Rows from block 3 of a small multi-label image tagger, named by matrix and row number. Rows with one number belong to one channel. Each number is 200 + 20 x the weight over its row's rms, rounded and kept within 0 to 999. All counts start at 0.
After each channel's rows are labels from the 100 images, of 14976, where the channel reaches its highest value: "top examples" is what is common among them; "colour at peak" is the nearest of a few named colours to the mean colour under the peak. Only what is clearly more common there than usual is listed. The data: pixel-art sprites of 400 made-up characters on tiled backdrops.
# convs0: first 3x3 conv (model.blocks.3.convs.0.weight, 96x96x3x3, standardized in use, each kernel summed), inputs 32-63
# convs1: second 3x3 conv (model.blocks.3.convs.1.weight, 96x96x3x3, standardized in use, transposed, each kernel summed), outputs 32-63

convs0.95,195,212,232,217,193,222,211,218,222,204,184,197,213,175,204,200,202,202,222,215,186,185,156,208,207,250,200,225,217,214,225,216
convs1.95,192,194,202,184,169,186,212,196,251,171,187,195,193,192,229,196,186,206,215,176,207,212,179,174,159,210,198,185,193,215,202,200
top examples: teal
colour at peak: cyan

convs0.81,195,209,214,219,218,240,219,216,223,194,194,198,237,209,188,213,218,212,213,217,195,210,201,205,188,214,211,190,237,210,214,205
convs1.81,223,184,201,180,195,187,195,176,212,192,182,202,203,204,192,180,203,220,195,183,189,203,189,216,141,199,178,192,230,184,230,249
top examples: teal
colour at peak: cyan

convs0.51,184,235,194,209,198,221,216,199,213,192,193,173,232,193,200,185,212,204,203,233,156,196,185,193,200,218,205,191,223,226,220,203
convs1.51,232,178,213,173,224,174,193,176,168,190,158,193,201,181,190,209,178,202,175,193,216,211,197,202,208,203,171,169,180,168,197,209
top examples: green; teal
colour at peak: green; cyan

convs0.23,193,223,205,216,208,226,200,206,217,205,200,189,245,211,190,192,220,193,211,223,211,196,209,190,198,223,204,183,255,211,211,200
convs1.23,200,182,203,169,213,167,202,162,203,207,193,157,214,162,198,209,191,242,203,203,209,225,189,204,204,180,199,169,207,192,215,190
top examples: green; yellow
colour at peak: green

convs0.53,185,202,217,211,219,204,196,213,217,218,180,180,220,190,224,190,243,211,211,166,209,219,182,225,199,210,212,206,235,220,200,200
convs1.53,221,190,204,190,186,197,217,200,175,171,160,175,196,179,197,245,174,222,217,213,182,219,208,152,217,220,197,150,214,204,211,195
top examples: white; blue
colour at peak: white; blue

convs0.52,210,197,196,231,206,228,213,227,224,197,153,209,250,179,231,205,223,212,217,194,197,221,190,194,187,230,216,176,219,208,206,206
convs1.52,223,186,188,162,223,190,203,192,174,192,187,178,153,220,174,186,212,189,164,206,210,216,231,189,205,181,216,207,181,181,180,218
top examples: red
colour at peak: red

convs0.80,207,197,219,226,222,237,212,216,227,216,183,199,235,187,239,200,217,212,212,197,204,212,193,203,200,244,215,187,220,221,227,208
convs1.80,180,195,192,172,210,199,219,193,200,184,181,184,171,206,196,229,229,218,172,198,197,232,207,159,189,183,191,178,176,205,172,193
top examples: white
colour at peak: grey

convs0.64,207,219,184,226,199,237,190,207,214,195,184,194,247,161,208,192,205,205,202,228,198,200,194,205,185,232,217,185,211,221,231,208
convs1.64,202,194,241,170,247,201,210,190,205,188,185,171,174,191,191,199,204,195,169,192,195,200,218,197,173,184,205,175,194,209,202,154
top examples: red
colour at peak: red

convs0.7,197,217,206,216,208,243,214,221,230,188,183,186,232,182,222,196,207,200,219,233,185,204,182,196,209,240,195,212,221,223,227,218
convs1.7,203,188,203,165,182,185,195,188,193,180,186,219,174,184,219,196,220,187,184,174,192,201,211,208,199,190,237,175,190,208,194,206
top examples: teal; large
colour at peak: cyan

convs0.33,215,187,203,218,210,228,225,250,238,196,188,226,219,179,212,200,215,208,211,151,182,226,186,189,195,225,225,187,220,228,214,199
convs1.33,202,181,237,169,224,201,194,209,181,194,180,197,173,187,189,191,205,232,181,174,205,200,213,202,210,210,204,203,192,188,216,197
top examples: brown
colour at peak: brown

convs0.78,211,188,235,184,212,210,175,197,191,188,180,196,206,174,194,239,196,225,204,206,198,238,194,169,225,212,165,202,206,210,209,208
convs1.78,220,196,198,234,193,200,206,209,183,192,146,204,194,182,240,204,193,209,254,176,199,211,163,191,197,213,212,197,189,209,207,205
top examples: red; white
colour at peak: pink; white

convs0.0,166,209,201,212,192,208,195,210,204,217,189,200,206,206,207,193,207,196,203,117,216,197,194,199,192,207,231,183,229,212,215,208
convs1.0,187,198,235,193,223,184,235,219,183,195,180,184,199,164,207,196,203,202,222,187,200,183,193,167,254,213,199,191,185,205,191,211
top examples: blue; large
colour at peak: blue

convs0.34,196,188,204,240,208,244,209,228,230,188,184,204,240,200,215,196,213,200,231,198,187,220,191,203,191,231,205,182,235,211,208,199
convs1.34,195,203,202,159,213,194,198,181,171,200,200,185,162,207,175,191,205,209,191,185,211,172,239,202,188,164,184,186,184,213,207,206
top examples: white
colour at peak: black

convs0.70,218,199,200,225,222,237,216,231,222,220,185,201,246,185,229,199,221,194,236,204,210,204,186,218,184,234,210,179,232,217,212,205
convs1.70,200,183,252,150,254,182,215,193,208,188,188,193,160,201,184,189,192,207,185,201,174,202,204,226,223,200,206,185,178,202,203,207
top examples: purple
colour at peak: purple

convs0.57,201,212,205,237,212,215,208,228,221,204,170,199,237,180,236,191,227,207,237,208,193,206,194,195,195,219,215,170,227,207,197,204
convs1.57,169,201,202,151,223,226,211,187,183,209,208,227,163,198,173,202,193,191,161,187,209,207,219,195,173,196,188,208,190,240,196,230
top examples: orange
colour at peak: black; brown

convs0.10,199,223,210,230,204,230,220,223,211,173,175,230,205,207,200,232,222,196,216,205,184,212,180,192,202,209,204,181,214,219,206,222
convs1.10,225,204,208,187,156,172,205,186,180,176,167,205,179,209,186,173,200,151,214,219,173,189,202,185,203,199,194,184,196,183,169,233
top examples: large; white
colour at peak: black

convs0.93,204,206,190,207,210,235,213,231,231,194,171,206,233,163,209,177,214,199,202,175,157,200,172,179,176,221,212,177,217,222,228,193
convs1.93,202,201,196,164,206,178,208,169,202,190,209,229,172,203,184,229,185,199,154,191,207,191,218,198,216,170,206,221,150,173,177,188
top examples: orange; red
colour at peak: orange; red

convs0.65,220,201,202,219,217,233,221,248,232,193,188,220,221,188,219,198,212,198,214,162,180,223,178,201,188,230,217,187,215,210,210,197
convs1.65,207,189,214,163,206,208,238,193,198,184,178,189,181,176,216,192,184,215,213,210,201,197,222,201,181,197,194,207,185,234,184,223
top examples: brown
colour at peak: brown

convs0.40,202,209,202,225,209,240,235,219,232,202,180,203,239,173,203,198,220,183,206,191,189,207,199,200,197,246,213,192,221,221,230,210
convs1.40,203,197,234,158,211,176,239,177,206,189,179,211,181,186,193,217,229,188,160,187,203,193,219,175,201,162,178,195,204,191,185,209
top examples: red; orange
colour at peak: red

convs0.55,231,196,190,220,190,232,192,225,234,215,202,212,236,210,206,196,218,204,229,229,213,198,206,213,190,224,212,172,234,201,202,218
convs1.55,213,181,197,175,193,209,220,180,214,186,216,176,165,199,175,185,204,226,208,189,211,152,208,203,196,183,180,200,216,191,223,192
top examples: green; purple
colour at peak: purple

convs0.89,215,225,194,240,196,227,216,224,224,193,165,233,223,208,223,188,217,205,222,192,184,207,189,203,196,228,219,210,245,225,216,192
convs1.89,183,187,201,157,211,181,247,207,193,198,203,189,182,186,184,194,182,199,163,182,207,198,227,194,236,192,185,199,189,165,186,238
top examples: orange
colour at peak: orange

convs0.3,197,208,206,209,202,218,209,239,210,185,185,224,206,200,213,201,173,193,224,210,173,193,190,211,212,245,214,252,224,204,202,216
convs1.3,206,203,205,195,210,185,213,214,215,182,168,181,174,201,228,205,202,216,244,183,198,201,161,177,208,205,209,182,187,208,188,219
top examples: large; teal; green
colour at peak: cyan; green

convs0.5,212,191,191,203,174,205,192,216,212,194,160,210,202,175,168,182,206,203,224,176,190,191,179,162,184,212,206,186,206,180,165,159
convs1.5,222,191,179,178,205,175,197,166,190,178,169,184,221,176,207,227,185,202,213,222,181,183,207,193,171,192,190,185,192,217,242,196
top examples: white
colour at peak: white

convs0.1,219,220,200,221,186,232,206,216,218,184,182,194,256,179,219,210,203,231,210,201,187,214,182,206,191,237,198,188,221,234,235,205
convs1.1,207,191,204,171,214,190,228,187,189,191,218,166,168,192,158,197,211,207,162,187,195,194,210,218,201,180,181,198,142,177,214,223
top examples: red
colour at peak: cyan

convs0.90,207,208,211,225,220,233,213,224,233,198,191,207,233,159,237,189,237,193,212,170,187,193,176,197,196,212,227,192,225,218,183,212
convs1.90,189,196,200,176,210,201,187,179,209,173,174,178,156,216,193,231,200,205,212,188,196,226,230,173,181,168,199,159,176,212,192,222
top examples: orange
colour at peak: black

convs0.94,191,195,210,217,193,234,217,235,221,158,159,242,203,203,202,210,207,195,230,220,162,205,208,179,191,235,216,207,224,194,199,198
convs1.94,222,195,175,182,185,245,184,206,220,179,187,204,162,159,225,211,260,179,224,210,194,160,193,213,195,184,194,205,217,226,239,186
top examples: teal; large
colour at peak: cyan; green

convs0.31,216,219,179,218,202,230,184,206,205,205,168,202,233,194,186,191,226,205,221,216,171,191,216,163,181,217,203,184,244,187,214,188
convs1.31,200,192,198,170,216,182,219,205,231,176,172,172,204,180,197,199,193,177,203,176,193,179,213,176,186,168,208,212,198,173,197,196
top examples: red; large
colour at peak: pink

convs0.6,221,205,209,237,216,228,206,218,242,200,165,203,244,208,221,193,228,194,225,192,193,216,204,185,187,235,223,189,238,197,210,190
convs1.6,185,180,232,153,227,202,204,199,196,202,217,189,167,212,181,198,187,198,143,188,190,193,228,209,228,197,190,240,203,205,198,190
top examples: red; orange
colour at peak: red; orange

convs0.9,203,221,197,235,205,220,205,221,212,187,175,202,258,175,214,190,209,210,213,188,178,221,197,173,183,228,209,172,219,225,222,184
convs1.9,207,205,246,169,242,187,190,181,192,213,181,211,163,199,171,185,189,198,168,235,193,213,220,198,205,180,195,197,194,167,186,193
top examples: red
colour at peak: red

convs0.66,220,199,202,208,227,233,221,220,210,206,187,220,204,186,220,200,198,181,234,212,178,209,199,195,216,248,190,228,209,206,216,218
convs1.66,233,197,202,189,176,207,196,200,204,134,165,208,198,196,246,187,212,188,250,218,198,201,183,207,210,209,202,193,178,191,213,213
top examples: red; large
colour at peak: cyan

convs0.71,198,211,201,200,209,231,216,210,219,218,199,223,220,198,227,204,235,207,199,197,227,221,216,199,186,213,227,206,225,212,210,214
convs1.71,218,189,174,180,214,212,201,188,227,175,185,208,206,158,234,227,233,214,202,175,201,219,218,208,174,206,205,179,191,217,215,202
top examples: blue
colour at peak: blue

convs0.42,205,203,208,210,195,229,195,212,238,211,207,206,236,221,196,194,225,213,220,231,185,191,208,199,199,221,225,182,245,207,196,214
convs1.42,184,186,181,170,214,199,233,174,176,190,226,206,194,201,211,161,213,213,178,187,236,218,230,198,186,194,208,162,219,174,190,194
top examples: green
colour at peak: brown

convs0.60,193,194,203,229,202,225,208,216,212,210,196,208,246,173,206,206,215,208,223,209,184,214,174,202,199,223,216,178,232,211,204,206
convs1.60,187,193,181,152,214,200,213,176,192,224,212,184,159,201,176,220,213,197,197,204,199,187,213,182,190,170,211,198,185,199,216,183
top examples: yellow; green
colour at peak: brown

convs0.47,132,207,181,203,205,186,200,190,192,204,165,176,204,182,213,192,214,182,210,179,205,179,171,201,202,195,179,164,209,202,168,204
convs1.47,171,202,204,219,177,206,216,247,183,216,225,183,225,196,182,192,202,206,223,200,198,200,163,196,211,223,186,192,174,194,202,196
top examples: large; yellow
colour at peak: yellow

convs0.27,191,191,229,184,233,207,191,186,182,190,181,206,199,153,207,221,216,215,210,219,181,223,178,155,214,202,169,205,215,225,174,225
convs1.27,207,193,216,235,197,190,227,224,188,200,150,198,211,181,231,212,186,210,249,192,211,218,177,185,184,233,223,186,200,196,187,195
top examples: yellow; large
colour at peak: yellow

convs0.74,187,198,225,214,228,212,202,212,210,195,168,207,209,196,218,232,219,223,215,190,203,222,190,205,209,210,198,173,222,188,187,228
convs1.74,172,228,204,235,211,190,225,183,198,193,160,178,206,201,235,197,192,199,244,187,194,203,171,190,194,225,201,197,166,207,203,215
top examples: white
colour at peak: black

convs0.72,213,228,185,218,207,212,209,214,226,180,173,184,236,211,231,201,212,222,209,226,158,210,200,183,184,214,191,205,236,209,183,207
convs1.72,200,181,217,172,198,174,193,197,185,195,206,180,155,191,173,212,174,199,177,191,185,211,230,206,189,181,206,206,169,203,225,227
top examples: orange; red
colour at peak: orange; red

convs0.16,222,206,196,227,212,223,217,219,238,190,166,206,227,202,216,182,217,190,211,156,173,206,195,198,200,228,223,201,228,203,206,197
convs1.16,206,188,229,171,201,168,228,178,202,196,178,180,175,203,210,231,192,217,150,178,198,215,248,184,186,187,206,204,165,211,246,222
top examples: orange
colour at peak: orange

convs0.75,204,218,206,218,204,235,196,221,227,212,197,214,238,203,204,199,227,217,223,226,180,211,203,203,204,232,218,161,236,201,193,206
convs1.75,212,176,222,170,225,195,209,167,184,199,207,161,165,195,188,180,215,200,197,185,231,209,244,169,206,174,209,183,186,207,206,201
top examples: green
colour at peak: pink

convs0.13,181,216,208,199,212,213,194,205,209,212,176,211,227,183,250,202,233,195,216,171,202,213,192,170,176,211,211,201,209,225,208,220
convs1.13,188,181,169,168,200,176,224,199,187,185,186,202,199,191,227,197,181,224,216,183,224,218,195,202,236,210,211,192,171,239,192,233
top examples: blue; yellow
colour at peak: blue

convs0.82,194,209,204,206,202,230,223,208,219,180,180,162,227,174,217,171,207,197,214,221,165,196,192,196,212,242,202,224,219,239,225,217
convs1.82,211,198,206,167,195,188,202,177,229,179,181,210,198,165,218,197,215,215,220,179,193,203,196,198,205,200,222,206,215,218,221,232
top examples: green
colour at peak: green

convs0.86,207,210,217,216,234,230,207,227,227,215,183,207,237,178,218,197,225,208,239,193,184,217,167,186,199,229,218,187,220,223,203,203
convs1.86,187,189,194,173,229,207,214,205,186,224,199,181,155,210,181,204,235,197,201,184,210,186,218,210,211,176,185,184,182,253,230,228
top examples: yellow; large
colour at peak: yellow

convs0.35,193,226,202,230,209,227,232,227,233,190,169,202,242,211,223,190,230,188,217,222,179,212,179,183,198,235,200,200,219,206,207,203
convs1.35,218,170,222,173,175,200,177,174,192,180,193,188,171,176,186,183,166,218,208,188,169,197,205,209,231,176,205,185,210,222,188,215
top examples: teal; orange
colour at peak: cyan; green

convs0.41,191,215,216,234,207,222,204,230,237,175,175,224,237,189,228,207,227,217,221,189,188,209,187,190,196,229,229,188,234,241,214,201
convs1.41,194,195,256,179,216,213,247,198,185,197,190,187,182,170,195,165,195,195,208,203,209,218,209,202,232,210,182,204,188,215,223,188
top examples: white
colour at peak: black

convs0.25,225,199,188,222,189,210,202,201,234,208,189,198,213,229,194,188,205,201,236,228,203,187,195,199,182,213,206,164,237,170,178,216
convs1.25,175,169,204,214,183,202,210,189,191,179,214,184,187,199,169,200,203,210,252,229,197,190,215,199,195,166,207,193,227,208,210,216
top examples: purple; red
colour at peak: purple

convs0.54,206,211,212,219,226,238,200,233,234,219,187,196,233,178,239,196,212,182,230,187,180,207,184,213,196,222,225,184,217,215,181,197
convs1.54,185,203,193,172,219,191,206,197,184,201,189,217,159,182,175,209,184,197,189,211,204,197,207,171,199,181,213,185,157,221,208,196
top examples: yellow; large
colour at peak: black